config.yaml
arch: "perceiver"
model: "image classifier"
dataset: "rendered roads seen from a driver's seat, with toy cars, trees and houses"
train_examples: 72500
image_size: 24
crop_scale_min: 1
horizontal_flip: false
translate: 0.06
targets: ["vehicles"]
num_classes: 3
norm: "rmsnorm"
norm_position: "pre"
activation: "gelu"
head_dim: 48
fused_qkv: false
bias: "none"
qk_norm: false
parallel_block: false
inner_norm: true
moe: "top_k"
num_experts: 8
moe_every: 1
expert_mlp_ratio: 1
experts_per_token: 2
shared_expert: true
patch_size: [2, 2]
layers: 16
width: 192
positions: "learned"
latents: 32
mixing: "cutmix"
loss: "binary_cross_entropy"
residual_init: "zero_last"
optimizer: "adamw"
lr: 0.0019
beta1: 0.85
beta2: 0.95
eps: 1e-08
grad_clip: 3.0
steps: 7500
batch_size: 48
epochs: 5.0
lr_schedule: "cosine"
final_lr_fraction: 0.1
warmup_steps: 1500
weight_decay: 0.09
Rows from expert 2 of block 2, named by matrix and row number. Rows with one number belong to one neuron. Each number is 500 + 25 x the weight over its row's rms, rounded and kept within 0 to 999. All counts start at 0. Numbers have three digits each. After the name is the row's rms in percent of the matrix's.
# up: expert up (model.blocks.2.mlp.up, 8x192x192), inputs 0-191
# down: expert down (model.blocks.2.mlp.down, 8x192x192, transposed), outputs 0-191
up.135 109:529523519511490497525480477534507435537532517484484497510480537542543465506493433494513520472519509504547477534495459486563487520504511496486520505541498464507488513520524505536485529481477501442466495504506468489506482508530442471492445501536472509479482516482504505480482529437481534507485529497505455484513487469465499487484482497487530508500478522495498474497480508500504478505477532507475472457524510489481499504470498448505441491535485482541540472536514506501528529494578478538513531509491526511497507532496500501521529490495510469511522500500489497550512497492528489487
down.135 108:478472485504475465431533537506496551495522500509531517453528514514471525516512527474483494517480500503470487456492510536461520532532490493542508503469506527482480501516493536495510486470510509560488495463481473484499484494434521527506517482468513489497480511512492491486502471533504512539503479457514502507509499520496485469535503522511444524460479497513496539438488490525524465510471511527498536568495488512508486523515452547495529537473541555468443493507504487486490483516495486540513506513524511473489490487503501447456479490501477485517484510518540509487514478514543511511
up.136 084:508500491506479502503541489525461470503496491493515469511488520497483503510472513512463445534484503474507479513529485465482475522469484501491502493528493488504449511485440511465506532492459497528522522521502485505482477501525484467501458482494511535514498504552546483480549448495523521507488492480495432463520491451477498490504489465472486537501461514470486547529517524543511485509519504497503483447503522588470505464486547488497471466525507495479504483500502531522485564507500470502466549504472467478500516459470489493470493500475497477510550529506496529501473520515507481499
down.136 091:493529503506522513500481492532523509502532466506532467515557436511474503503486514528531472493488449488490498443509570526532530507521492476514510498485479498471529482504491481486493509526499482487503499518485531470526486490477551515509476508480464512542510495465523467505478486405468469516500493548505529481489508550494547507497498517484511546520516473522463498470502512488497503512447488462445520496504519474532501513502460511508492480535471530497469441514507497506501476494534451494484450451490510503511494510508513500507515470474489514497482545461494504527519521479486496521
up.137 114:491485536488460477465537526488440531508474453493492500496505499468482509523519544488485501491500468514508495492520498470512507501493471500479506481497483496514450509487490482486503551486501506513479509494495454511470485502493530469528460514435475502531505489509523520516534467480539496502464522466487513506532476483458474453523500480494474531511460447475473502570509502525516477462553487446505512465499504523503454492487487510459521504530511528466511493507515503506487480589528482504471503491489523485536496489489486511475477494461522538492527474514501493464435498491510463489
down.137 097:508550503487542525494447518523515508495472477489518481545462501552446504518468486528443520479539521508459514450531566542508477469518522492524513492465478473500488490498498523512470469480483503486506428501459524501521497464504498489535522485505475517487503544470502487526461492465499476500484491467493535499512498497474522515473522507470490544482520499534566484485490513464550507547481501525481512499532487479526512506518469493500425516501480514506475435498493494502502490478507496481494525505513518503457494477494511519492473469467491528483479495487477519511488502465526508497
up.138 087:500473521460484536483500518491501508552517467515472477518516488490490507480478521501462444448459477496508473516557531493531516514499483455487514479505485470515547459465467524477540492463455518527555497525537520503523509506474524469514493470497498550553478525535514470487518455506512485488516499514484497467480488508518529497523497498522521536538500510528491509541506510504497511489458504519495475480472537529485512465503522517511508506522558501483496488465493525505544537528532460475472530469484507487520508485512561534527527475486530489489524497530533530494475510499503515541
down.138 106:499526482500513476494536507529483524514494538494494468505497481533461511518401507509488478484479533503476505478504521499535513499514478504506512489482527529472501461485521481478479478504458509526507477495500511504535493502469547512495488513498501493508520515520514517481482471493495472501524498475512560485512532460503538497497494465477482522472492504524507487497530505462477481485474476455476503505492503513483525485489470525500439515483485540504445362520484471500498486492495439474493512491492505514480502487506494507464503471467493493472452495472480511499519577507500504507
up.139 100:512486488529487484469497529474487511480418499461519484517464533526454497503485509533425489503499503491478505531488540518491481523508475480520513498531485464522501517496472489495508518491503476501524496476499489498494501466473445474497452486559514514490499500517519463489500457490490476554489483496426487502535472479479468509471500491455501510490505573508526476490484502495522496514522490461527517518498484514518530522489489417476426490517520498538524499526497528493464516500480471499495517511489476467500520488496505494510525506506546522491470511477542503487483505503543455481
down.139 107:476494549480506519496492516520536520491560488532496511443532489526547504513475478480516477494487501513533494480513486489501499486491473520499463492476517506500499470528474480485534512467496490494495505492486498492498499511551529489466494498484480498472493498466518470538503541512528518503484529534533492482482520524510509473493480508512508504517470445521449509467510501554522482522485537523465519486529497457515498453491522593514561474536508514463531498430529502496520470480545465513477503488489530523536481529513490499501495502514479496536517504509509501576500519505471450501
up.140 099:522456494554504584492486500507479448525503497504511472520503518545462496496484501503512510511510494483545468562522513504553489498494507474534500524518463467495492520482485521522539520473500513478494503495473527492502450480500461488498484495553488512517508531484494492447474483507468486530506519544469524491507504484490509527469499521527487527505507499526537513525489475479484509464491527516512484485515475526505553517502542509527424495549509450546512518476537508515536492533519468547492489537501515470518506512490520502507520481516508455479516512446500500520496521484522452494
down.140 094:457516482487500467460504476546481568451540497483494506521482489511492482509491510501481472481519467497483506451482495528504511527505504499473514502485556510477452490539481515465481509483503490515547462486511489497509477501475542502488549487488477487512482510518527519495506479509528526492487498484541486479485524519508530477552480531496470514499494492541487510474528516526552495533498470470459511525495473513475484474479470486500522506506465551488471465547516484508508503484548503521487530485526467582525492508521476471434463454482476527527469525523473490501499487488498489535
up.141 094:491498523507435487472508495488518544513480455513491492480485510492484515477506524487484503490523518521495503492533515459516476492490477468495492470490490505528444493506470451482528505477491550468518498507506451489457504479514526445486519483477497509557493501505495537501512468509530493494476485476436512501549490484470479468496539464535499522487464423473533505522506508475508493483520511471491465481509511501505501479510466537474498460532518517503493475471532532490531542551502474490467518436461485437503522508504516525471486507502504531490540507497465497460487496459491497501
down.141 103:505527493494535497472525507554474524502503508479540479535512466542447489525490542545515467480501492477431509504503521534537486522488536502499506455500479520482498486486501502518468469503488485554523448476504501492507475463462505487533506501475494515527523502511532433505508453471481504504519498440510521520523506466474517509466470493468498520502487520525500490506520504510524488504473479504508507510465479543484540519505475462501465526483467542478446456486501487514472484482477484465535525478498473522475505452504497523548502478515531506457446484491510494455494498480501484500
up.142 094:505471506473495495506462496504465522480445474517502488531515483532445508496473515471463449499476480489529486549530510532494499540496488473485491504534505488536503526495441519526503519492493458486554473476486437465486511500479478449512458513448511524518508513495491493479498449517485472519495518480475437474503478460478520465500500485469492529509483469491504515502502523481496476484547507497489485472496506527473505464485499492479465480506559501496465499480470555524491526540539490488456499528496476504503490465463502518529495523486504508476490516473521531472482472509559480493
down.142 104:507485518463494526449481488486489507500474467493462487532488464487501491531495523505513496461502500524479516509485514451511495501515478474503471472469505520472492498482492449457504511495466489472476472474564540469516509504534531496456517512520456521534495484495510524545510515502496489430490511493492499483501504499478499515531508464504499549505505494481503484477516540540512567554493515494455515467501477538490544438466471502503504464510475511485474463494542484511535535474506460459486535495484489503531516498469520533478545517507489527453473495499492517511503479501462458529
up.143 119:482483519503465507452509484527458538496465470513485491519513510477452474499488491493462476485489470505524503444510477494515535520479469523501501457491493517515477520489455477496546522477511525550486538505471486524492499504507543476547515491494533524528470521521500502510543487517553517486511510504470479481495482460546508452523492508476498512501495480524466516507493488546469484484509498478520495442458506535474498501544459501485498494518526502455537488474550529490523500554505474509461527483506471461553460504545474525487488478501493511491528521512541486470496481486483454489
down.143 087:503543489535521496485467497529492495486517462446527469547514482541459524491462508541482479483483461532483471478485539558522487516504517483511484473473471484502503511473461503516458468524484482471519431503486518525509468483442533500521490479534480548503497498537487457515468460487486483498519479542514503506509498471469537518493448502494486529529497515486520483506500494467489527497461495502478470485470490508499520510528485504463453543504460516530463450491503517494496496491508476489504504496502501553506516510489506485480506464496514449463465490433501504484522521491521528506
up.144 100:469502498497523547524481478523521515504433451496472474543512492492474474502501499497482473447474476526512519501531532503515499522471452496466481459505502501527515457455471469484496534467495564470456489514525519505481507496494505486491486504516485524529506500515497511526523501446533465459499498500475499476471531500459530483484490500496513542507476511501495488503518522531498472485521500474519507456461522509464477500521477477524512502538512502518498465453528495496571497491483474470454514482507501520542503481527505541516514500477505522493564516554517496511454539502474460518
down.144 106:491530544511522472494518512533494520496532517494508474485486498497447518485436528508494478532454531489508503499520514535566550494509486505481509463462526518477521481489480516511497491523492430524531473512484483494536490470479507514507495496483507519499513516492507506459475454492496478506500489448506549472519523479505533501496480488509468511510529501522512537523530499476513486503433471488457464489457539515494481512485478504509510533460468544486447428522470498481476474520527446510514476526495518497514500489499505500468484464516501515490454517479481525474525534510544521511
up.145 098:515494543488479492504488472536479520520500474485472505514484493457509472485498519493467505490529520484549508485504475504533510517533514488504475453476488493500469519496493449536513494492507558507519523492514476501494486500476529483512517494472461519567510543528492536497516475519518474485475493462439506520517487475484505468509546488513497486465539486529521529539538509535466492480506543441507499428509506494516500446502447511508486507553523509494477469508543514495573509547525480491472506515478500478504499498502507526489504484536528535485529517520450517487490497488519460506
down.145 098:529495496496486485510549516511465508485500462496495479518503454550476536480488514503479500452504441535464514493465502529514466524498488480477485484510479528491493521490507468477473494518496482502504472511510497528513516472502516525492491491467479526453502504515503444500480483473524484537515527470509538514491477438450554463519496486469518574498463529491521480494527520498528436520510503498504515476458509473485509501470509526498434501496497515459473442484522485509508476491526480478507487503474500559484513490535485534539524509471537472468505500491521514484461540503523498515
up.146 095:498501483492480496469478510483500518532474454506475499505511504481493516535497527484454478493517513515514512497530551447506498523501488480477506489481487498542457503510463499512506546460477558493524505493488481523480473471489497473473511501454501501521486469480510537479523503545519534488474484446496513479554468451453484483525502464544448520502489452465503527495468476466510511491526538515468496529496485490498465486532493559487500499496515527510513494474483510489522494558477489517444497501494534434513501509497500509458514497457500557515528500505452491473464497501471496503
down.146 107:485565477513533501474511518523502505524494502487531484525487498529459502498452510551500500484515499482457502468493491551539488474490508524544519493482473535492485500506498499487487476517496502513539452464483493499514495518426551494522525478469503509517507536470510467477466493494512477531488479483526550515501498498486529506465502484496486530474497523543536506513513492517539497463496470499516532534537476508539518506522461447484430528491477539506473476494484476522463494492492470455498498503498490523480503467512500503536485489448531516460464503494541535474514507449539488501
up.147 098:486504541496459540463496486510448503529499466537469491517499494444486465513485505466437508484504501492544462502516487485508475505496489486510487481494502528527502514477479528498500529473516500491517501490485447511472480513520546455505463495509506526537479528557513503468514477522513508481476491500481515464502505472484503470517523495457503552534479474514485511547514522519488474503519532497459488450474498515462503448497472518500506462549545486488492475517489537512545528545548469472461540488498486508520480505499489530493516492484475487477553486553502512454485514512484471509
down.147 088:503524509500477496483492520533503493476507498471519478533496476541449541497442516554487454502493467495471495505494516496541527508520534500534501473488526515483509494506510492521480481492483493520563429482498507503517491449489539526519452505489483499528537503524508481499496459479504485523539475490475507495526509452470541509463483502496494525485492475502526498488546504455476505550453449474517508516487497489527507498484463538505465525500503544468476459458512486507502517513463481494489470500497509483469500491486505507476478487510502466402482512468501496496464517478544503485
up.148 090:507517523561493545530525492518515438494502546479465483459511528537502519521472485541467496475513537485513528493521497465532499460514506459504507547495482502533500498473532560488492509527492516505519498499494526520505460505557497489459440485522512509497498499503511459463503513507509500469499495479477469506499512468500533516497507509490490479536488486484513507537502481505473477499480497535465503459515483533504528484549521466508446489523445481488486504521509495478528516542560498502514542520490486495513511520491519538556498470520494443496535511522490499527517505448483454488
down.148 099:463524474451482490480489515530488580526512517518505501532498500469442497474497529505502482536497521531484508500484489522545501505487503505499506491477529537463473502549504484541490511464480505545581466480512477477493474471479540514483554504474489485494513488507498502505519488497505473478514509436513520497518526474485502501502504493536464474490495482483488510484497502493476484481471530488505504496490473467457511516501461479508498511513533544487446511481534472484492502508415521517498541529490498529505523503522478476453470492489490508463423506468470505485482495475476488481
up.149 096:511495530525526525515483473522501479532491446510469485525472490491478464503499484478480480455507540496530519500566503458534520520483480469489475497478477473493455499476516480512519522503466538500510524514504525522514490428503537484458457521533521525519485519471498521496506513440488475477493518505458514502561514480509532490499497511505541535491504480517480494495512511515465523515452554540485492459480496453482489478504470513520504531511511479512504469465542500510560518514508464506491507498499540487524480502494521575499547497531539507489549496489480516523493515511497494515
down.149 088:491500505520523472479524500504498546482525511453465462533446491522490497455476526517487500446492498496482504447487512503549499477524477506547490506505482532480548472503497505449515493523496494532473508482494465489491514529488513516534538485519477507539552550490521474494481536489499502541490511484503536505476497501436523484516479527474518542509508525521509516512538520525549466461472498477473521524485520517468526490494492517496452499483480502477501467501479476483491467484568434501475491498502457524508515496467456507511506471491503546479492486523529522464525510476506527512
up.150 081:510464532507456522476523542504477524535496505485523494540503475441457497499492550489476496493504498493443472532522493505512493489485505495480494480476458509523503531486493492522528500486507515491525488487497490538486481499457500493497504507477516515552470483509498524523509440513507469502475432514477540505467490494520476487471524519521467523508497470484534507526513496460520526500516492533573497494498477510512495533486549553472491505495560531500497482483469513495496485527492489476432463457494517507502489475500504493494520525488516516479509482519529502415427501497482479491
down.150 104:476518491505525467490509532543496522506474532484504440503489447528444529510450515513482509490508512489460506465466485509511533481514492463518532500484494487505486498495508516467491483502496494537522473474532480476524508466475539518521504502498469506487538527465519485506487454466502477511500487474502537485509500477461531494455475479474463527485494502522499499520516481514516454512488501466490513491501506502521527485516443513503480508505454551486461400513492468511503489499536443481508498516488497500467531465495495548485498472477503526458448497492515540470514537517548508501
up.151 103:490492540486451529472520513496503566505475469502460470527508473508499465494506510503453499467487512501497486458529483499504517503470486485474478433492502494521469525474463457495520527476511501491504520520510442473487522501517525467489513490487487545537505517523524501487504497477531515497482510472439487468500509498476473452520515504486521496461464481521490537506493524522513498493527500464501496424476512521481495515519496493511514469560522519512511469485566523490524491547503471500482546465494513486553466476515503535483491473495492538506504526561508509490482524506501454537
down.151 099:484531498514519503510525486556501478497478516467480488517515487556405525510467513538495478511459496484458511483504498526560493542531486482470510480478489502470501505467499516507482504529521510537523480490529497508513464460490509496524478500523519531510520527519510446498512441475492501517542476497553525465515496492493554536485466506472493512504500521482490477503511475466481509523488462473509487492461513533519498528505486497493468511468443532486480449481498484506484480480490463465527516533507509502466531486482525528462498486516486467458507515446512502465508487499543530503
up.152 119:497457504465497469467543510470449538514450491504516504486485514467479487459493532501461497557499498510487516486468502523515496505450469481502517478498509502517482494496470484495515544522482489503514492511471487495479487525461515485523477516466487508505530494511510488517511437469486510474478498464514494480556482478484462448483500458499495516476492476533520538508492495568526465459529478442556543485502497541527470497479473497487486492535547491521499509490519524484465511547486488487487502545503486482514476440501511483475525485504493550526509498533512518487480500513548471495
down.152 116:496514517519537557558474483520460480510525474509470512506527464534510528565479460464501510479500448491514520475516522517514448499477526510480466537541502492475521507505502478494524484509509466484485487486523503511496502485519479484465497492486480514455476527470525478516500551487538509507491540552521509523489506533508518495497496565476532507491510534515497471493511499483523497506496547535413512486519502445499502467500524484496501466474461487523552491503495486538513478480520483486513519470509546536487481532511472511562502518468506487493503505490529481549492499489485487498
up.153 087:524471497519495496510530521488486518493489482471503476446528512540505538516497565550475494508469488531456476470481497523517500516492519446514515487511543507497467541480489526502523485487516492548524515505466476510499469541465492512512461462460509485527514498460465498468512445517485527525506462521505497486530461513524494470502503467527446513515510485506511545507484500542467507458495432511495500499499526564552488487489544515464505533522505506477480487508501497500503519507471521491505482517493449486505514442489555499512483485499469519496527502475478519447494493502475491497
down.153 089:484532485525479536501558422552451517512529473479475490539469486472490508480490435506481478512485502495509503483489488516533482508481519487441509451516503514497478496507505467479511530494496482489548480506498480499481497480501494486508487472496498507463464487480504471542518547432520520514498523505488520505516523472519522469501500500442507486512521545504456447484496496505520494484479519433467497488518522490501463510492494469455495448493467539538535462535496488522477462480503482476494476482494496502482486521523485514480540487477497458516495521500469485496528541475476510511
up.154 100:550522524527488492495469502547536492549508524498515499468469482538506478516513485497494490508496531491506504518506505483562532531503485483518536491528515470464469488510475560513534504508487519509503493533513489495494465476480458471523472511531527533516512512493513525459503497492498511502504543497480496469545527442473503507483501515481496500486501470533523483483525508515458433477491540502481510514476562462515481475513505493522475536512504480559512486484515543523501477509514473530496494560447512460517448465474528487528501481520473483527542512478490533503483509492529506545
down.154 110:505526496541507528474507515504452523471557521479529499496529486494501534496510502514515500515531435451491541450490494514480502499555491516486471506504477510490501525515526512446475453523512482499478520502489494493486518537476524497479478497486464471520488504501515474460479508497473515485500471518529495500508492549521457521484468533501475495518508517494483502505476500522500499529474468487466507529514487529471522510494495448514472492496443531475472481554483464509509490509498490506517541456488473507466505499493514429478466436501541507477502528551555495467530501453483468482
up.155 088:500499453479484491452484497495497537512466432534500479485533521488479498535508528465510497504501534517492513538516553479526518517484483510501491483504491513518460511454472518499516538463485532486525492483485452505471520500497545478459473511462536536508484504482532511526512454498516544491484506448469516482547494511466483494516513467513474474464476449474505533477505472497485490478515502538528498503512507486491477529520515544502512478489553510511500491488461517505480548552480490497435491508493507461533493496503477488479491531494514546489513514516451502504463512501436505532
down.155 099:517537484549488513516523499552492511523509505488522486499527452540467531496483521540489486498490511472480488478487518534542516476516492476500491467499512490491464521499508537475475484523492502498513468490498506484524492500435565495554497496497463517523506529492507476491474455485473482497530475484519560492482500462499530508452471517500499521487513528534529508525511485526518487508472469470484542508516526525500525486478475479504430531507489508514470450496480518498513487467509476428486533486497531535484504442496529493505489469472505514495468533500524531447525515476546512521
up.156 113:486539549558513498490537521495493497523531525492504493498491477521488478512502475496464512488480484499519502483495463455581501515515488493515550487532505492508471500514488537529544503471506532527486509503489444533474455475484493456477447476558492524512480508476506508458501521455502562477514484495462479483561502506514536482488485566482509503454488509511510501511535507530503491503476509502520507486489514471523516528544451474493440515562474505520541505503516530521498524493513498508487537505505530468529481524520490519508474511509504465499544511532515497500497500491503505492
down.156 105:482521491524468489522478515513501511500508507460533497517553525577472555506491507522509481506511512496496519460489503505510482505518512524522492509447498510511507537509498506532455495532512520501516492452446500491497436482487532526498488473491451481510485504493494500460462481518467453520512468470556497472483518497527502531460500504531451503478512471466492501459491485480483513487497495460462465520509476501519520551495467538515511510470501516491418472465518493483484480495500492485511513519497500466478489519490523423475503460521506477487494498473519488534535524466522484498
up.157 099:524484511521555552525529494473496533460474423494516491503477520546459545508492543524419465474478509470482493523538526523488486529474475487549498495525510470504507500489480480532505508499504493482518501512531533533490509473511489458523462486547486507503481493463503438490515485479494505526459493509455481472536481492487512523454487501471513524486513504470507482501502508476492487511510490514502475487497487547524515523502503456459436475506493494521504468506497498489513534508496472517468527448508491521516492479490512507501527535473489489450519492431505514519488494505521469513
down.157 091:511466516474496481495472503493517489489503530529511493501522477487500467466483527478521459472487492492504482507521479488516486532494497511497475480500505470499552456484502480469479535476464513482461512501489468481503506539513520530494546490479503494506512505485525529536512493499511482491481513496492504480467521526507512470529500485526498534536493497560512545468544522513565505501490509484494476501472470481484518416495486561533560473513525514473503440496526483525482499481544499474484519490492434508519516497526466501480510485449494579517465477548485506510495516486447495512
up.158 097:501480542492484541517528508468451542519466481525467483542503479478457474499488537499458531482515493524502503486511510499577480500462467479501476452511494494511478519477457458467511525483520532498498531512539476476497469493504488452484472525482496543533505493493503526483512481480506498491480514470469538495541493477445482474500499497489490508464490434497492531529519510454479466461504528462517524459503508498513461489522509529511477504518534518502533475462485523499509474532482465515457495461476506463506507509527526513499467485497490521496554505502480500448470502484496466517
down.158 093:531537518492507530517514522552486498493492525478487485505540489539452519517462532554471457482456509496474509503485518514521487528512511505482509458459511496484492485465496520495473514512480449504527458480493488494510468486473518515515491482460473526517474515499527485508468497506509495517498490459527516487482522513507542515455477511465499536477504500507560485496550494473506495550490487501481478513492501524505544493484480501508469522490452521449467443489519503531495485518537469443494539495505491556452486470526484518507496487483533483470491511523554524458504527483543538508
up.159 101:530490507482480505483515527472480563469474502505509520499513512483483524501485548486450496514501474512487482489496517467492460512501488472464497447466495505500495502497480465484521543484499469496541471504484492514485500536509505485500480515463474519551518490508514492506519460528524482478446467476483488495522499499490501500494517460472474511452468455460536571524518521506516491516541482462497505498500536530480479497488491506486489440493561520479509481514471531504492506530491488456472523487499486445529502455492507514476509486500514564501527526545507497443471486497508436528
down.159 092:522518539521511503513517498529514466540498514515474484509513448544433475507451530506519455503476523457478483511501516525534502490477493517521524509473501501483494455490482519510459509485477464515527457529491485478533500478479517508536490527507489521451505505522517493496481498486512482489549465506475531517511498490484486499455439513469535531525470543521546500512512499451515502465507518488496501492508544504532546476512460447515457498468490510499499445481484508495457495492528457486505507513513492554480491492503518490557522475489504498439456497482526525462508511499518501505
up.160 104:523542514560504500515476491510473481503505510470457507495484509519509500515500443494504515492535530461526518536546477448552496484537533471500481509505446439510477534478519545497507491507490543515471520487487490492492469490534481504474501472529481516499495541484491505464507517482492497460488507523469492540523464498519515544489515548510502510531492525486538488512486495514448504476463559483438479512538488509499542511497457471494480490521472497529514483498548494488530509525504511509538527538459508486498528527490529542543497491528539472497537491515506472528502506485494497497
down.160 106:461495467473514474481535514498517546513511503478518492514517510517467519472539533500492500469479496491474466459472489504507498520487476469532510507464510554501472509523513509515499489473480520533558495481515501507501473487455574527525515526499456490490510511491471474492520494510501532555517472453524549514514497462472499439526484488513453545489476500518496508500494485488503492499504500531541502515454479489471501550498475534511486521522546572486474522494543507480483498472474495513513492500527497563507499479504499447478471494500481527462453498479480481470500495515458499499
up.161 110:506476498505457507476491485525466519533472460521463494531526494470488463462492514490479497506519502501515489517516487512539498522490509511524467446521474491546464523519489471513501528492518542508508528508490474534480497513466491505496539497512490510551487538548503508479515462494488452510486475466450489502505494494478482476504534482488512501470492483529496511499485500525493504457549505451554513452496509509526517443508462503486512489580527472541497476469554521512545501536545485469505515521523485496518455474532509530513528479526530520472523508519505481489495494494554475478
down.161 101:458517561504523512512521483515456488479516458522498475489497499552490530525446483463476502486466466521514502465476529507503457519492516501456491504491496526499490498495488459472504527489512472524508497490528480510505472455522509518491455508465475534440468530487515490508500528509544503478468517490525549499505483485441527503485457530485539571496488538504532483488541519478499455522516539503471526511488493492467504552476499508461458492489465521482524490493490507514517458525517497478516496507476539553476515514540492559523500508470508476481489498510527508513501477488511500500
up.162 097:522457523527494529474488473510460466530518483512484497464508523511483485480483432500496492525523548471538521544505470473559504497511511485551510517541496483490475537493479535515496516498486522483479525503452510498476474530536482478520498466538484496518479531484498496467517520481468545479490512501483484492535478455520548489506474500510527490553491529513517507553488494531452496495443526522452477471512515486500516510467525511501490502495510465530504461510547504493571516532537500539522526533488478523511522516490510464491527489527494484490541490482490526476521502496516501474
down.162 096:464506457498469491450486494505464555546527490489541498515561490474505536488509554507489493494472481525467504452494506532530541496500493520530494477479518544484514478492502481492502497447482501525554439487498505495484506518474525512471503494515457468523498505524481474514514472478512519483485496469489502502454499482476488482515519507461484480471480494497517529457514496540527510530489493498506524525502488500484520462514444510511452508557504543537468510508498500495502508481495510538508529489516493502487481519504499490424463532485455532497444512485510485492519509498466437521
up.163 098:509453511495449479477517516455539500489522485494520495495481539490497535469507513500492498544496491496519484531525503490508507484472487499544540492484502504511502493497479522521511516459505492513539500519437443501467455515520521476505474519503496486507483512460506494481512472517498508501466519520525499511491473514512499457520485473497479520500473465470516617508496474486534541523525493517503432491489469519526499530477523512492518459548531500550465500493516530474528525496525491546442500475527515499518525507492474459470492501503551500486523498493499513443530496506524510490
down.163 098:483534451501531476516466505522453532474503525506504481485486506501526485522443514505526485478495501491503519487474523505517456488529496479494478490526514530499547498472508529471530524506494536507477498520522496502508533496473503478467522460505507531460495507506524499490497481495516514523514505473461521509516503512451512484478495474464513513477491560514544486452508502477497450493513565497478570541503503444485506520515421482491444483466487520463510471532475509519473484501493489513488501511507483490487518484537492561554495483497499523524489498494519485503477538459470449471
up.164 106:517491547510463501474487528474455527550497487492475514513524497494503502511495534488484522484517512473547474501507487448497510512498488471522492484510516482510473524509457509533516536457504485502522514503467427509483477496498516482495498474477493491546509550525509510476508463542515459497478494483466524505527492500478482453511528520478489502486473446515500546525475482542511500456545511460532454458497512487507527494491488533445485488580551489509475481478500538501511509555495483484488517498494517475552481471492496537519503513545517508505509494524511509450481490491524484483
down.164 094:479516503495504505536494472548507519459507496488521458531459488523481502490487503529485522499509501492466504469486514513522432495517511484484472479488513511499562509486502490488468465471500490536476480471509501496487488432523547493498457494532451504437507532478505473514467477478490498478521504476537518514554533490486517530481498492469493480474473487538547445474501492476478504512496516497493508488526491521504531517532480475507475479522443552489531451475511488528495494529496457480488528496504495560444541504521490542472500517503509495454475495490508509519497507451499511468
up.165 114:556504523521470435531454464512514478522513537501465500465493509515562486514482469511480516485534526482514510550505458478528461500542502484497493507542488464497476518491522537503490524501514541476482489509513470484507483477542493485487489474493492512484507521518498528461486499497488484457463515463449482536532443472459519501488518482498498473524487520511511474537454502479484480483504519505442481504518483475513535483493479481488479487536485496537504488543496496503492509537547498496504511561480478522484487496461533534517515462540540477500513469502455502501514511471540490496
down.165 106:477492487492516489486557529539476554504504477538576510532512485504437538522478518473490463540496474550453468469488514527505512503492485516520532497485516535490492511516509498521529484468509470544495465503459477495504483512462544518500470508469485494482500496484487491493524485486500522510492475513532560493513517508510503479559476491479501533508469458556515480479510475529518485532485506501538527520502512512522514560528499515504490500509515530471471492485522491500543514501482482526502509480518541495514491472502486445436471509469482462491479509494538525482497516533505541485
up.166 095:480482501453487464502491541506499520536464476492500483491488517421459510525499498501459503528500545530494479519511536489517509533486464498512497499520479502516500530493455527519469495503502512491513469486481489479489463466457479505535508472457505500531506505541506526503506473470477537499473502496478500485560473478484496483500521424483457510504456505503499514490505510516479505509556491492538503484538495512498483467439520505487486496535531508555494484507504544488459495562524492501468530524530515466507471470509465508511489521465526542451513470528532524468472497498506523493
down.166 088:495515500554514553517500498510515530461487482469469491493571472504510519502472504512512537465528489495515524488483546493519453477490522496502508502493512512493541515492487482485514467510501473527469478510472524500503509499518519465477454485488452509487514503453512452518492506507521518517482545497514482474471502520467536516454472492441505518485440504518533487464497489520504497531482488484453516527522502470564499517491462457497471477542461508466511454517505487526501478433554470481475532495499543496483508497517483542483527524524496495503506506488526487538492521497506458491
up.167 100:520496526488516535553498478517503465495485495500521523557470520532498512507499501503480482451474502513501507581545519487540470492457473493494525520575493509489508493525520487484513518490512478471497491513503499513504475484531485499493458501530510496508512472481514461461510499472485553461522531497478476478520512466507564550518474514458534516542462531504503466495507501510524513549505516508494501439504505510496520507468491446514440491526492495502505492537473508463485523521517485516490573529489515546541508533499509504500527500490497498462528526511524488512470487488512504509
down.167 097:470525496504492468502478533478497520500551500534523493472546483491520548499508489458544523488502470488513487466477480528471523484521504491510458551490518473504473484508496554495462494477491500476520512502532511485516502508465473530495517504460447508493514500527512525496487502541466510502500466501511528490446509501472480464502490517558451487462505478465502558469507500500533513494458472511469491552483507495479480495531463522534561511496522526482454521500462487473526486483509543517507525508495480495472466468477506462427518496502475495527473496531488497472546493488482498502
up.168 083:494512510468491511505466516456519496522481475456508487518509484498510475525482524505463488479497509511501516515532537482497493514463466480493509488477457457528509472471481540469521502476517532510509499538549519517477494472488513456487512537504482507567470521512509484483515457495544464448504486522495490500508457483519514501516529503561499540493530492490524508536537532502472508498462527513484481475490537501462493463486492534516506496532513480526453494460495532522566513532483458431454476469490525478516468486521535536539493493482520507470486481524472480508479496493497524522
down.168 108:514521507481513495501527506539477534527515532517503439515494501508460512497408500482470497476475483536439511478485507505502503500511476471488503469490510526488496490497488502458477499511488480508515472487517481485507487503454528514513486514478473491501510505517503490520498463478495481494521508464493573489495520464477521493502497487488502529511516544527510486544538512478493480507472494478492510512489482489504526498481471491546450476513494538504466404522508459496509489490518457473505510489476510547501511492499484498470523492429505491451437495493486519494538583516488505507
up.169 102:508461513526508520529465468524493504514519498491468479539493496460471492510478520482480498498519508491519512509515487496554519477496486478498488462528487499491466486465489501509548514499500525482497560492523495486517491516485544455509493504489498531522525553524502501475492512498496481476530520470440473512580479463482484481478543504497484486467519484546496502549511511537498498468497486502466505447506500496527504465488435495529451501525480499520476484518543528482543528528503471479510561509470511508520485473507561535501516460524531478503525507506452513517515511459522485528
down.169 098:507485478491546491504546472565454525475511493489464486515447461514473503448464516523466454475501444517488490465452487548503502523510506509468471492503482522482509500488514467458485508490486449517470506469539500511499511502530501516521502501520501516495504509510522517517509512487491480523491502484499536512489493454455564474530463496482516540555487543522480502524526516513513478523497507498484526503493503556476519516488498480516499515476496533458506443509494488466512472491543504447520476493490472579516521502478494496502491511465533508482479501546524496492512537504499499508